A small spectrogram enhancement model, trained from scratch.
Model: 5.25M parameters, arch unet, norm groupnorm.
Training: soap at rate 0.0022, 9500 steps.
Data: trained on single English command words and digits, spoken by a formant synthesiser in many voices, 78125 training examples.
Rows from block 11 of a small spectrogram enhancement model, named by matrix and row number. Each number is 500 + 40 x the weight over its row's rms, rounded and kept within 0 to 999. All counts start at 0. Numbers have three digits each. After the name is the row's rms in percent of the matrix's.
After each channel's rows are labels from the 100 clips, of 14976, where the channel reaches its highest value: "strongest on" is what is common among them. Only what is clearly more common there than usual is listed. The data: single English command words and digits, spoken by a formant synthesiser in many voices. In brackets: how many of the 100, against the usual share in percent.
# conv: 3x3 conv (model.decb.1.1.conv.weight, 128x128x3x3, standardized in use, each kernel summed), inputs 0-127

conv.127 117:410511549491462507547520411481544525560528522433441467518579482445502497477515510490574421510527529468453565488498531559573467535452485566548506484486431541477547514476498523523467506521519515493485499499515453461508528508512553444501491483555509577468562462411553545506479531533528490472498512519464519521536493528494453504488495440485479337539441495571506457480471533501523531488480
strongest on: /t/ (47 vs 22.3)

conv.124 099:546511409505515526445504441478538505542509469482489475484469450539492549492486514457481550575567467498525470528551601448544492571519559505473514441507537475439512561522504516476492525560425468472478475446474465466471456439486590500445444544507443511499520490515414505529526475571511551434452502525513436525524507450485541514497534618527514486432486501515515519507451517515505525424531
strongest on: /p/ (44 vs 17.8); mains hum (30 vs 12.8)

conv.45 115:573501547497593513564519476452494471465449450519490447537485466487423591512436543461515434476485574508523447491461491481570548504446530490530564521524569519506442491496573515489404470537471508418482523522480526482507479457486488493546514467520480522464481465505497448481564505454490560521492525540431508513518449473440480483522567507488488510484533540556512514476587525481405582477490
strongest on: pink noise (32 vs 13)

conv.62 106:418516531607471523489515589488497537478528467512561488474541502541492483458463427414493535498436435493502449498528498448530465515472504484490485484471487483485516451493489437420465476527497494517466510547493544537473482486548471482411417520400497479456429510508544472471524515576460561504483492481514438484567542549557574510500557505556527537502561531480519540508522555504451514562550
strongest on: mains hum (82 vs 12.8); clipping (33 vs 8.5)

conv.74 117:542543467545475454535447436532536551512473496442459528528499562532462501564504487436457455487572562513556479416524503529460474475444513540521536514476489450506497482437504507494526541525523460596531542473526508492519504468453510452522587512474521471503533442428490554533450527501453479512591443491509494540537539499490433480569483500451566448407572507503458469508485513410533487511523
strongest on: whispered (30 vs 4.7)

conv.114 091:583553441446534509530389440479497454517529490526481494533518500479544521529502472517490418471527494521548556568468505524507444490590544537539510518540607500499491605562427533532502504515486469457471481474506518485559552491502462525592497461527487474545556498426465508492495501515530524492468531509455487484437485468516467515466481567493473418527448446486507445468501487560514510413479
strongest on: mains hum (42 vs 12.8)

conv.111 108:555492523534487528578558490469429522492495486566517501475547520462506492430505573537519526483476579538515490493479518555454552522479563447421547537578529415490522458519469504500501469495460481569469500524457508442547483505463515511496566479553457506571477539489476441444425502484572479562483500528505477511520430525546497501545499467461471536451419572540440425525505538480465436479506
strongest on: reverberation (69 vs 34.6)

conv.20 107:483438496487538465498508513475517480489491471482504499410516535553587501509513544475519513514476428509564464486442591512534524462562493453528483478468506448481508529551502502419556465527479497555486493466476508388522494456473533471515521525486489451531410499522457467451479489444483486485444553536534532480521636501499568451535482531549565539529472554544540545441519534534498544429546
strongest on: white noise (38 vs 12.7); clipping (37 vs 8.5)

conv.40 115:546519504551558513418458531468530576509462517517493484483474505548532463532564481468522482514524544468464522484549526553467451376429453486514438532454484437504483510541548523442482522501472517455536482409531501517543491474519484512481501508484450474555492490405609459511445485500483509526519508472421497472567616578493482479480520535496577470553496508518494549491513557493512510460499
strongest on: mains hum (69 vs 12.8)

conv.112 090:574478493559584501521459531492542542410459475465515511557529501503506518490506503469442440539499519493456489512532542539500414504539469460514486388465531428468536492479498518460546539424480462488470562510501468482477546442528543543554433557468495518543490524561534455470509543521554416511471525416511527507493449546465615501523503513486494538500485463448437526549493485484547494450544
strongest on: voice: child-like voice (59 vs 25.1); /ɝ/ (42 vs 16.3); /ɛ/ (40 vs 15.8)

conv.116 093:489514543528529457489444458497491477526513502597509455484493480489518505520477481447517495483490451525493602509456531567501496406531527484539395498492446454503590495520485481426594472562539491480477484493450485529436451467543504465452479535525470478575509536448495451508521516533402531563537489510493461473470508521570516500487512515582517468534485494497505496497548549514530574477382
strongest on: reverberation (83 vs 34.6); thin (high-pass) (37 vs 12.2)

conv.23 101:449523408501496504528448453551477427460501508490477523502525435503479541454447477461511514492560525485491561503489502515471482471477497435501524486487485558453460557483489465477471494456477491505442508467555417501503524454528444526496515428482479489540596493550448480476478507537484498492541579610500477497482494571490518497502552541587485512629553582493508493451575469542544543495450
strongest on: thin (high-pass) (97 vs 12.2); white noise (57 vs 12.7); pink noise (35 vs 13)

conv.39 074:394564527497521411483442584476435525494506524527477510551426535480462486514525429446561558483499501526516527522478524516515459511455465525498444462477412489527421450428541521590436511550495573514479522545486552520505499510509462555471474447473501463547474487488604492486501407494484531546506450548515473495513489494449534493467469501524492569506544486528529522488534527454504551506448
strongest on: muffled (low-pass) (88 vs 12.2); pink noise (61 vs 13)

conv.125 097:483497497477542449480497465468510609495464489557582477449484515473462397480545509570446419429462527501504494529516507534493540475492425450483526532559481503488500538497508524536465492540522456388509567465498474442582508494537589541417483523442504498531532408469471509503499495523467547508491478489473541489498538511530501510477505553549585476491519540515549558522536493445496572526500
strongest on: mains hum (74 vs 12.8)

conv.24 100:484546463489515561479490527454479526487434511462584453493535524492501459526495454558539443499548528438536493528448490492526520487518508504470504563481542483636529501505468503500531460447504447441494514489508462488483505507467546446580514496540548513567481432600419451521501562441495474494509492505432523485520478465435420543440565497553535497524512493590512548495456466536500572504523
strongest on: mains hum (77 vs 12.8)

conv.41 111:502516455530517479565494540482556472559487502596475510518501409496472491470512514510506557508528573502488470471495496484508526538522509513490445613536489563563530521422531479483515433466476514477499437534495512506503422525556508473464529464548490517488514407482500447432475442500555486487443454463472482502521510531434480492495556418540507426458510563598485507452523492488440596515475
strongest on: voice: child-like voice (63 vs 25.1)

conv.63 108:434488491485471442460484411464490522500443536489407417525480492464522496424532468517461482527558478510585568468575524411405513520460514572527520517477497498555519521509524544526423511541471512496469601544479483537544516458511538461424475496493470478554522457463454518517469494548508439459521502552479491515531513496477573528484525471549471496439567528526498506516471535494581474504522
strongest on: clipping (66 vs 8.5); white noise (63 vs 12.7)

conv.34 092:475483514684481491623572561447518559502482568440543505512452501503515507500504470484594492482438428492498519469512508514534498471528457451531502470491476486455450510484519527395534513488479482499534525444547490485431464491569501479525427515475459515524507492530570515484486546516529464564501534467530440484440543502428518493470462466521499493492460481512529458512515510499463441495485
strongest on: voice: child-like voice (88 vs 25.1)

conv.59 118:519512534467498498488426583511451502501503466532588482468500461536501507423544489488495506541480535491544474550387426519496479479542505492554438553547500472562543492446534478521545453488464499488474497503438542444463470542502500480557559520544555550480488509541473452333501445592444508540498487445507517478532530538460505481472555495470464495499472510514487486469546546562500526489480
strongest on: /m/ (27 vs 10.1)

conv.7 099:590577494500497483537537471508497518526512538478478461504548491510512492471542478521534486510557524518564513491483547454473484488435538537543433445492417456468492477450437516509545486449539531556437510537483448529487473495506587493535520442550508549456513429435488550531490483551516431478567488483483454490546452562510479524432549422424392447485512550525439460521524538470470497527526
strongest on: clipping (48 vs 8.5); white noise (39 vs 12.7); /v/ (25 vs 5.7)

conv.11 070:465576400453487473537482490493506514450516459422498449534514529496475548474477488532488554550568471500550374505474531522510483521503503548509442526526506554534518536493537511608538476455483513484531444515508500469469523528476513485505507463582491491527520505494521471433528511538514447527529415406487510467488488368432555546496452484534458497492513524539461482510517422572499505471472
strongest on: muffled (low-pass) (69 vs 12.2)

conv.51 107:478553454514483533449563554499530546442470503502565487552477564551494472428520510549502541523500476508495507467550414540479487449492479560517448463520449479543484539455543514447486511478494475532507587486489513545386513486532520413445548547498427480504406523479520528402473512475499569552561487463508474445506471476489510511538551463519585516519519478500509445542542491502451470506448
strongest on: mains hum (75 vs 12.8)

conv.16 113:518491464526557505532527464442531492471546507563479460492535465450547546506586499546492513531522565459463462552549469480537519479514461535497521565534514544563501515485444495541472454456490460538473466561496478505501521481530489428526513461523466534546519509500538405476475474595572461439424471488477477442499533545434509465510487429482583432503488495478444508505586485554429583502486
strongest on: white noise (47 vs 12.7); clipping (40 vs 8.5)

conv.52 122:436365465608580441554472469495421570546522494562553513424504515521500503517499480449459491539460463507494577535440526477502514456537557471508495512487461538445494499495547480463594440503485503489475504545488560481501482521520581476496528558493574530495521524543578453490534507485476503485506501474528462500528431558487480452542536507502480445452499466450500523427500524481479511461503
strongest on: thin (high-pass) (54 vs 12.2); white noise (34 vs 12.7)

conv.83 115:508425510576515533478513495473428504500511437560517489513538567466488522473473536467486531517462561523541433540517522485541515515569520474484502536475557499517537434504514455463527444529523522531507406513386534323525499522509491555539500490592431497514530552465483475455501486538510495488435516557514536590515517495492416465473512516503476470460456493510533490494491514494460483508475
strongest on: /m/ (26 vs 10.1)

conv.30 091:525502503469570485585460511478468497512503541455527536569546454533525489594531503469493542538536541473499537528499449472463496591490447476489511486482536534507498458510487457474457449346491441538515444500519449509576503522519474539515555485520517378583536478507514408481514473567506514454472476467459474519429469543461458469479499465507476475524561455553509521521464492534493496474523
strongest on: white noise (48 vs 12.7); clipping (36 vs 8.5); thin (high-pass) (30 vs 12.2)

conv.58 116:513557487566546555548520524515445517504516460488435461480485621514502473531506462482486496471524516438528418539493467507434467513447546477586469513462483480562490508467475536531571463532478535525534514548483505477524481469542549530519535492428530536528500476511484448350505479504465533567493500417477442490470523524544516468501414517442530500424494535533521465451508494544504566493526
strongest on: reverberation (78 vs 34.6)

conv.32 114:500447470512506515553536484457493467571424490522597509497455541487555496505511484537495504562518499508570513506537526492414535524497487469537598482464522525488493547481590411394495492471527449566453479548536543510449446516448481568462517466534449505538444475522433464520473464439478501517470503531492501430508495572550487509555448486478558531495440553499513501518539497413478495505467
strongest on: /t/ (56 vs 22.3); /p/ (44 vs 17.8)

conv.13 101:521510452468498484442463492471483475485466474513557504531508493479505520449484514516459539533524543495583445518554562564498513539462438496513486541513524550530590498490464503613503432464457528437518426586443511471543521481507544476503573493514526486476538537507441447450544522540527507465487455486490550531427439365477516514544448493507429450475507509504502530480479499546481415488538
strongest on: white noise (59 vs 12.7); clipping (56 vs 8.5)

conv.78 079:440452532529517502502522479450518577525515469577478424503497583502551501506484536469531482524466537529511508492477585445484494452409504481536507522543476427485513485462564492492512425545391477564547540533469502518493541519471487575493430554565539536546434507473429535492490513507474520530481419489501502479577429490487468507531521504485466463570490500529495459429469488578524484537460
strongest on: /oʊ/ (37 vs 16.4); thin (high-pass) (34 vs 12.2)

conv.56 057:441497489474525519514525575500501540507528530458527582585510447497485527460519450453479555501491508491506563494533484544498538514455393450471531486520442521545468485523445478542498505479463508482494517514469475452513488460498544509441435491421515449532483471570563491431520473425493479576425455502517468551540530524473548489522369529501517526452521572461518559458506497430438487536488
strongest on: muffled (low-pass) (63 vs 12.2); pink noise (42 vs 13)

conv.50 101:538485494491460508574574510500530545473481493506529506556530565451535516517492458438473491510500455525470513512488467488481485590478469468504525462513497560412481576485535507453471529462465488518529544463461462469484470467550521519531351480434449498552551463453552513449518504578454471554458501404518461488490524554506545456544526514517530560503441483516563505505460571434452481490477
strongest on: clipping (73 vs 8.5); white noise (60 vs 12.7)

conv.122 111:562522559534527524527530555527511484484476475449566545459499495553484475552514527579534543486477487492516441526522560523501480559459547399484486477486449442435480530501453496461559457460492568517467526613503517520542529465501521469558531517457459557491514492453456481364529558480521529503495477432500445493485496501528552444493492569498511467433423467541500525473475521486482430480500
strongest on: reverberation (69 vs 34.6); /t/ (58 vs 22.3); clipping (33 vs 8.5)

conv.95 109:512499458498469540524571505515531472500484502485508511462487467458508426498442496506522511481505558480556422528502479547491474490506505513508480581539552465545530507537453502560552470543519519495457553515395495470542532517501489529514556480424470522471499520482485454317452491463485487463534561549522527520388510416585502476522493508494571511442520542508495493511521475470579482495518
strongest on: reverberation (97 vs 34.6); /t/ (56 vs 22.3)

conv.90 091:513504451354558467490523442450525462442560478581561468561485501506555555569475518455502532491568579519556550526536584567507499472505484473518588535495480492558492516516484498542508474435510434544518501467491495481527473498432541541462483527534462452546542508491495516497468511490507531491486486475524494442441512430425541441486461492446551505471479483494505461538554538464453511461494
strongest on: /k/ (43 vs 15.6)

conv.98 102:541508473510492555502463517484532459480496460456482461469498504516506478529480570525504448536477596493494465539509489392469563540506495508575548516466541509523468527430470510545542540533444448600493414508456526411471544561554458469553572469546470517532536528518472484472469499566461514511495477612482485432477557451467496438540501457524491543482524478490501475497433511520457543504550
strongest on: mains hum (41 vs 12.8)

conv.119 093:492569313495441513508524497475501576484537441512476492510537523485467545446493462400508511479492533518475439500521512550481444497472516531515526529498468515562476471499512500476488522492335462550497502528510572468519526470517491453473518480499459548475451480447532505462497512503503491514511514510521539441623562530517527479491514491520540477567511524490485544508473570490498513458535
strongest on: voice: child-like voice (84 vs 25.1)

conv.4 111:566492481545474452557496462514506506519527478523522488478500454461492470552579497532401414568580488469574577492446490489456541510483513538523476398525419520489498540457467478474496519517505432503441504444472492428506512491547509549467491477454505510533551477456461482519510473536497467505541517475466472527504455565504543536489571544552502488455518555525491440511500546506454632444503
strongest on: clipping (43 vs 8.5); white noise (36 vs 12.7)

conv.12 104:428523490522511434484469542517487560489490418497569555543506501493479510501501517486408594500533443509507544495442571518439537451527506540516483516481454577499551440452594492473427468442484495535481526502509479491535455548505562442518502496584514458551495530506497463459491489446501509444499505518520495509566451568478482466472507515496628478464528471499479491474493480488428566431476
strongest on: muffled (low-pass) (50 vs 12.2); /ə/ (32 vs 9.6)

conv.108 078:447560572538496543528489558482500423512502463501521522462540377558503491487472563473493485522495560471497448463542519459544539544480480498557531520514535445418554560483464523464543468442535535513490520532437516582452546477496412465485538507462508523471507517442470482424487534507516522507493504470531525509526435564555485475501549519510475414476519496428423492493613503501507480496486
strongest on: reverberation (83 vs 34.6); /s/ (41 vs 19.7)

conv.84 130:557492503457559533530514499503552501432521478437538468472516550483489533455523500492471502573558514510400501423522549470490440460437544485566573466480498536505474509515501418548428521483534478520513509465456586458565531497482607551559556469449495522462516446495484476514470480463452459480482510493475494529467473543407475471537525466450520565478527589533505540507452472514490547525518
strongest on: /s/ (64 vs 19.7); /ɛ/ (41 vs 15.8)

conv.18 095:477491442542532491524419481545480472506539504491555450499485445543494483516534490505436396545529446476558486519433488546497518502527526489502466571410494545526539480456524459538546541515517488550490549507442513426546575513498479499515499540545499458538435575485455435453545523483454455561436495436518501514434487453525507509542589481556429485522514518500499472492480523508452607477504
strongest on: /oʊ/ (35 vs 16.4)

conv.109 072:538535460505523511570508566531576572540537506559537547488473519497471587485451522458492591509549533538477486483487487481502504509542541542551529561470540480491502479416475497513537493471521503534520493451560384557501474467421538516437505532497527557466520506513435463468478485461508543494492487480493454509462473485471477467442443480445573460519480447549508463516539363504487479444516
strongest on: muffled (low-pass) (38 vs 12.2)

conv.38 101:524454518576543498533528543413481487472492501498534519470554462597513485546490488506528481473497421481520492520514569476477427513480541513493481495498488433508465488490510504429585481478478525546503545436468478430504412506498508509497489515473500499534459520494452496482488518558545527413432498590522487486530619519510535425569501540550605490477442477520489503423477498510514571486546
strongest on: mains hum (32 vs 12.8); pink noise (30 vs 13)

conv.69 070:501464525523515481416500460481531525427526494556528541504443468494550523494469525456488482504469523497542503464535522544477523429543518494448532537431542512519524488461439476427556422560449501555484458533529603508580466441480578484536462534514612468479454538495456534437524497486531480492472500539507484574496522452508516535457512580422551497507499545485519496471508533433499476531427
strongest on: muffled (low-pass) (32 vs 12.2)

conv.8 059:442555433452485522500459520485509511490532471489422496512492485541412554485496502530486529513553542518546549506505578474465528467483487595560520524503471494456422447436511534565494490535551522556512444481485556452518500477503521497500474461463485448458486505519575508457491498576489524514499419523487592439523469444422474494548449453506440547455512606505503518525500503427477482480436
strongest on: muffled (low-pass) (42 vs 12.2); white noise (30 vs 12.7)

conv.126 093:551507494376499418551440552516528499560518477489584482478494485525452504554447422447549533479463524502522488508425531549530566534444595502466518504455546530485480552458542455514510503521492466503493459559538486467479522459452508463489480449559572531485500415483549492516448475525481509569451489457529477504571496547532446531503482464477489500526528471457476536538537433476560532510447
strongest on: /t/ (83 vs 22.3); /ɹ/ (35 vs 16.1)

conv.53 079:499496550541547441581548537551479563507522551524520510493537499476384518468454490409496512566493499491492515409470459490504524462403426485484477520510463471525485402371549497469533496588505584529487551562506504503453502473559497466501464478472514555457466470447509484495484514519473496528467477495525532477512541539529521481483422456469491522524491569545503541478497519470460469512526
strongest on: clipping (52 vs 8.5); muffled (low-pass) (33 vs 12.2)